Weights of a small multi-label audio tagger: log mel input, 148.9 epochs.
Rows from block 2 of a small multi-label audio tagger, named by matrix and row number. Rows with one number belong to one channel. Each number is 200 + 20 x the weight over its row's rms, rounded and kept within 0 to 999. All counts start at 0.
Before each channel's rows are labels from the 100 clips, of 14848, where the channel reaches its highest value: "responds to" is what is common among them. Only what is clearly more common there than usual is listed. The data: synthesised sound scenes: up to three everyday sounds over a background. In brackets: how many of the 100.
# convs0: first width-7 conv (model.blocks.2.convs.0.weight, 96x96x7, each kernel summed), inputs 0-47
# convs1: second width-7 conv (model.blocks.2.convs.1.weight, 96x96x7, transposed, each kernel summed), outputs 0-47

responds to: bird chirping (45); thin (high-pass) (36); first sound: bird chirping (29)
convs0.83,204,209,198,206,174,220,185,198,209,230,186,207,185,165,193,162,215,215,215,170,179,200,202,208,256,202,236,215,215,188,220,228,232,183,188,234,215,197,191,210,184,214,201,188,205,207,172,184
convs1.83,202,215,200,231,178,220,188,229,218,225,173,208,233,160,202,198,189,164,168,218,192,198,181,175,184,218,168,185,219,216,207,204,195,204,190,190,201,194,175,205,236,184,241,224,195,207,170,188

responds to: background: none (68); knocking (42); first sound: knocking (25)
convs0.89,176,203,198,179,188,186,222,223,216,171,224,223,156,204,247,189,173,173,182,184,235,191,225,225,217,231,180,189,212,196,229,180,200,222,178,206,197,194,199,246,202,202,198,174,208,186,211,199
convs1.89,196,242,188,214,192,195,188,189,202,199,178,179,241,181,201,212,217,190,188,221,177,187,198,181,172,190,184,225,251,203,161,192,215,178,186,204,226,164,173,180,224,191,213,198,199,206,199,209

responds to: background: none (56); spray hiss (54); first sound: spray hiss (34)
convs0.93,197,207,183,187,232,173,205,216,184,212,217,167,217,205,173,189,184,210,184,218,216,187,189,226,216,223,223,223,203,202,190,197,203,221,247,220,185,188,184,194,208,199,205,181,207,189,201,197
convs1.93,188,188,220,236,185,205,215,183,165,199,206,216,210,210,194,222,212,189,195,211,202,186,202,220,214,184,234,186,213,191,187,187,207,202,196,192,180,199,162,168,205,202,199,198,174,163,201,180

responds to: bird chirping (25)
convs0.49,183,249,191,192,206,187,181,205,213,204,195,167,197,221,216,168,185,212,225,193,233,206,198,198,165,203,222,217,209,201,175,206,200,181,194,201,190,211,184,207,177,201,214,244,160,200,178,179
convs1.49,221,188,198,195,180,193,244,185,198,176,181,207,218,196,200,185,231,216,180,246,206,209,194,186,166,246,154,205,180,208,220,201,216,194,171,190,205,209,198,209,216,188,218,150,222,227,232,229

responds to: bird chirping (63); first sound: bird chirping (37)
convs0.73,200,205,214,229,194,200,200,180,194,216,198,202,208,209,224,217,205,214,210,185,156,186,184,213,168,178,197,206,197,216,179,197,228,180,205,162,214,175,166,205,189,215,191,216,186,199,227,200
convs1.73,209,192,181,153,178,188,194,181,209,199,193,192,193,227,197,202,214,189,222,219,192,165,195,205,210,242,186,204,220,203,193,208,240,188,204,180,211,201,218,193,189,168,193,179,192,197,179,166

responds to: muffled (low-pass) (39); clock ticking (29)
convs0.95,164,171,162,199,216,215,204,205,196,220,230,237,192,203,222,208,188,191,195,186,209,239,191,178,199,225,241,185,221,188,199,216,185,206,210,206,156,177,238,198,197,197,207,204,204,188,206,167
convs1.95,174,204,168,195,204,219,205,184,193,228,213,166,186,209,190,187,184,194,192,190,201,174,213,237,210,221,209,184,221,191,219,194,191,179,186,181,251,196,202,193,218,233,179,224,205,148,219,227

responds to: thin (high-pass) (81); background: none (48)
convs0.5,168,221,210,197,220,236,197,180,196,192,181,225,196,197,203,214,219,171,194,233,203,202,188,200,202,217,211,197,200,158,229,183,204,204,191,188,177,164,166,192,172,187,204,211,181,200,203,217
convs1.5,229,178,181,228,201,174,226,228,208,229,215,180,195,237,189,203,191,179,164,177,213,203,209,206,198,187,212,214,198,195,203,174,194,208,190,239,178,184,205,206,210,210,201,181,171,226,177,225

responds to: speech (28)
convs0.25,182,192,200,180,210,178,197,211,217,229,217,191,191,152,196,185,189,203,191,179,224,197,180,206,191,218,179,239,202,230,204,189,200,179,173,180,207,193,188,155,175,222,218,194,225,181,166,244
convs1.25,211,217,201,182,232,183,202,189,175,196,202,188,215,196,182,241,170,194,178,199,177,201,190,183,182,202,249,179,201,232,197,249,193,194,215,166,152,207,193,211,187,204,192,207,184,209,225,192

responds to: background: none (53); laser zap (29)
convs0.27,224,205,159,200,182,192,224,197,229,191,201,192,200,217,199,235,203,197,202,168,193,228,194,182,214,242,188,182,211,191,186,219,198,201,167,219,233,184,233,188,186,185,207,205,196,172,152,194
convs1.27,166,224,209,184,189,182,184,224,174,195,225,175,231,209,180,169,203,186,180,209,221,196,195,192,169,199,179,189,179,203,203,210,181,194,189,162,174,208,191,193,203,167,200,189,219,216,225,178

responds to: background: none (48); thin (high-pass) (30)
convs0.57,192,189,217,242,192,160,182,139,208,226,224,168,192,196,187,198,189,162,209,187,194,222,168,180,176,197,211,192,179,159,211,188,183,208,213,217,150,184,232,189,198,197,193,206,204,195,184,181
convs1.57,162,183,203,180,203,194,196,216,159,194,201,209,181,215,219,206,209,220,197,174,229,189,219,228,205,187,217,176,214,201,218,215,226,177,212,184,181,180,182,201,218,184,182,187,205,185,175,171

responds to: background: none (64); bird chirping (52); first sound: bird chirping (35)
convs0.6,238,191,187,222,252,191,195,214,230,189,156,205,206,183,214,256,207,205,196,187,184,175,204,211,214,222,216,187,164,200,192,184,177,195,204,202,193,264,202,225,179,202,232,220,194,244,202,168
convs1.6,191,206,194,173,196,201,232,202,186,179,191,171,214,205,208,198,164,218,175,215,203,193,166,198,191,208,201,191,210,208,202,231,198,188,212,193,198,205,213,220,202,211,203,168,199,196,218,238

responds to: drum roll (30); melody (28); ball bouncing (27)
convs0.10,175,205,192,202,187,224,178,203,183,197,204,191,225,181,186,224,161,204,227,190,153,220,214,170,205,209,184,175,197,206,210,197,187,184,216,189,209,213,212,210,211,180,184,196,169,192,164,202
convs1.10,191,222,205,177,224,188,222,189,198,175,216,194,145,209,175,189,223,223,204,259,207,198,162,188,222,179,227,204,229,226,172,186,223,201,181,189,206,169,180,193,202,193,185,221,205,217,199,176

responds to: background: none (53); speech (33); laughter (33)
convs0.23,178,208,215,206,188,204,221,195,187,210,207,190,193,188,194,181,200,209,262,222,196,171,196,219,185,227,170,238,181,166,187,214,221,202,173,227,228,190,208,230,180,189,162,184,164,182,202,181
convs1.23,208,222,201,192,183,162,181,213,215,197,211,186,180,182,197,200,192,196,179,188,212,216,206,186,167,163,240,180,204,206,206,184,190,218,216,181,191,199,181,199,204,208,222,206,208,250,245,208

responds to: coughing (95); first sound: coughing (44)
convs0.38,201,207,217,198,171,170,179,189,195,224,182,202,197,183,171,222,217,192,231,230,187,201,181,219,179,192,174,181,180,191,201,192,202,182,156,197,209,177,204,170,200,187,162,187,210,182,231,175
convs1.38,199,173,212,194,244,222,236,227,174,192,229,243,186,209,186,241,181,175,184,196,224,157,197,217,224,180,196,215,216,180,201,199,214,202,216,194,216,208,211,212,223,196,217,218,200,225,189,189

responds to: drum roll (59); phone ringing (32); first sound: drum roll (32)
convs0.34,223,167,224,188,196,207,175,187,191,226,199,208,206,203,270,201,208,220,181,198,201,222,219,189,216,182,226,233,207,184,209,192,187,188,200,237,206,193,202,151,195,177,185,180,177,204,201,186
convs1.34,178,222,184,207,218,200,188,196,224,178,219,191,207,157,250,217,158,212,186,192,209,206,175,189,201,175,191,158,186,228,201,204,209,189,199,172,175,209,204,278,225,190,221,226,238,194,191,196

responds to: bird chirping (29); laser zap (26)
convs0.4,178,188,167,188,183,239,190,198,200,184,182,217,198,188,202,217,211,180,192,188,168,201,212,178,192,191,196,182,196,224,198,186,219,206,234,209,177,204,195,168,215,177,225,228,181,222,215,176
convs1.4,181,171,207,225,209,203,180,178,197,201,213,172,191,205,204,190,183,204,217,192,207,224,171,227,222,231,191,218,201,171,239,194,172,175,212,203,196,181,208,174,179,187,185,150,220,183,209,200

responds to: clock ticking (35)
convs0.60,132,186,185,196,225,232,226,211,206,208,213,181,189,200,241,166,198,189,173,224,185,193,200,174,225,234,219,197,215,186,191,201,159,189,195,190,217,182,200,197,195,221,184,161,212,210,170,174
convs1.60,227,189,139,200,217,180,197,186,204,159,196,188,210,174,191,191,210,224,186,213,184,192,171,189,194,213,199,197,215,215,197,153,189,198,188,199,174,215,250,203,178,221,194,207,194,178,230,233

responds to: thin (high-pass) (36); glass breaking (30)
convs0.84,195,188,210,258,228,182,202,234,206,207,194,233,164,187,223,204,205,210,167,200,236,141,195,205,180,200,209,193,189,167,202,198,191,188,201,225,190,207,194,202,209,215,188,190,190,172,170,185
convs1.84,206,174,210,187,207,164,211,212,193,198,216,195,230,205,197,188,197,171,217,209,183,96,155,197,204,191,228,229,202,201,181,202,176,207,179,188,205,159,232,195,188,183,209,198,192,222,186,192

responds to: bird chirping (49); background: none (48); first sound: bird chirping (32)
convs0.18,199,208,235,192,185,174,203,179,181,196,202,200,174,223,222,188,205,163,190,188,226,204,193,227,189,198,206,188,186,201,170,206,196,182,212,212,178,247,193,210,239,187,169,207,216,181,220,238
convs1.18,235,214,188,234,191,197,185,174,225,193,240,208,211,165,200,235,220,230,201,223,188,202,203,199,197,192,198,171,213,229,193,197,146,230,189,231,156,187,182,194,179,200,198,207,186,190,160,187

responds to: bird chirping (99); first sound: bird chirping (61)
convs0.28,196,178,214,212,219,253,209,183,202,189,195,222,207,234,232,205,180,204,193,194,214,187,212,240,187,229,194,187,177,237,212,204,191,169,223,201,206,225,207,188,217,201,230,194,181,226,206,167
convs1.28,174,192,215,160,216,174,185,223,214,183,222,153,206,161,206,207,241,196,214,218,191,192,198,205,235,220,186,173,206,177,169,177,203,189,185,205,196,202,188,191,169,192,201,209,200,191,209,214

responds to: barking (34); coughing (34); clipping (26); text has "clipped" (26)
convs0.54,193,178,159,230,198,204,204,189,229,216,203,173,174,203,172,189,204,219,184,189,209,188,176,221,218,192,189,195,161,173,215,212,195,212,196,210,207,190,200,177,216,212,220,181,193,196,213,176
convs1.54,176,221,175,203,202,155,158,196,204,169,195,191,240,198,201,205,195,161,190,194,192,220,237,214,215,191,194,212,234,184,193,250,183,188,215,214,217,199,218,194,196,206,212,237,183,205,199,213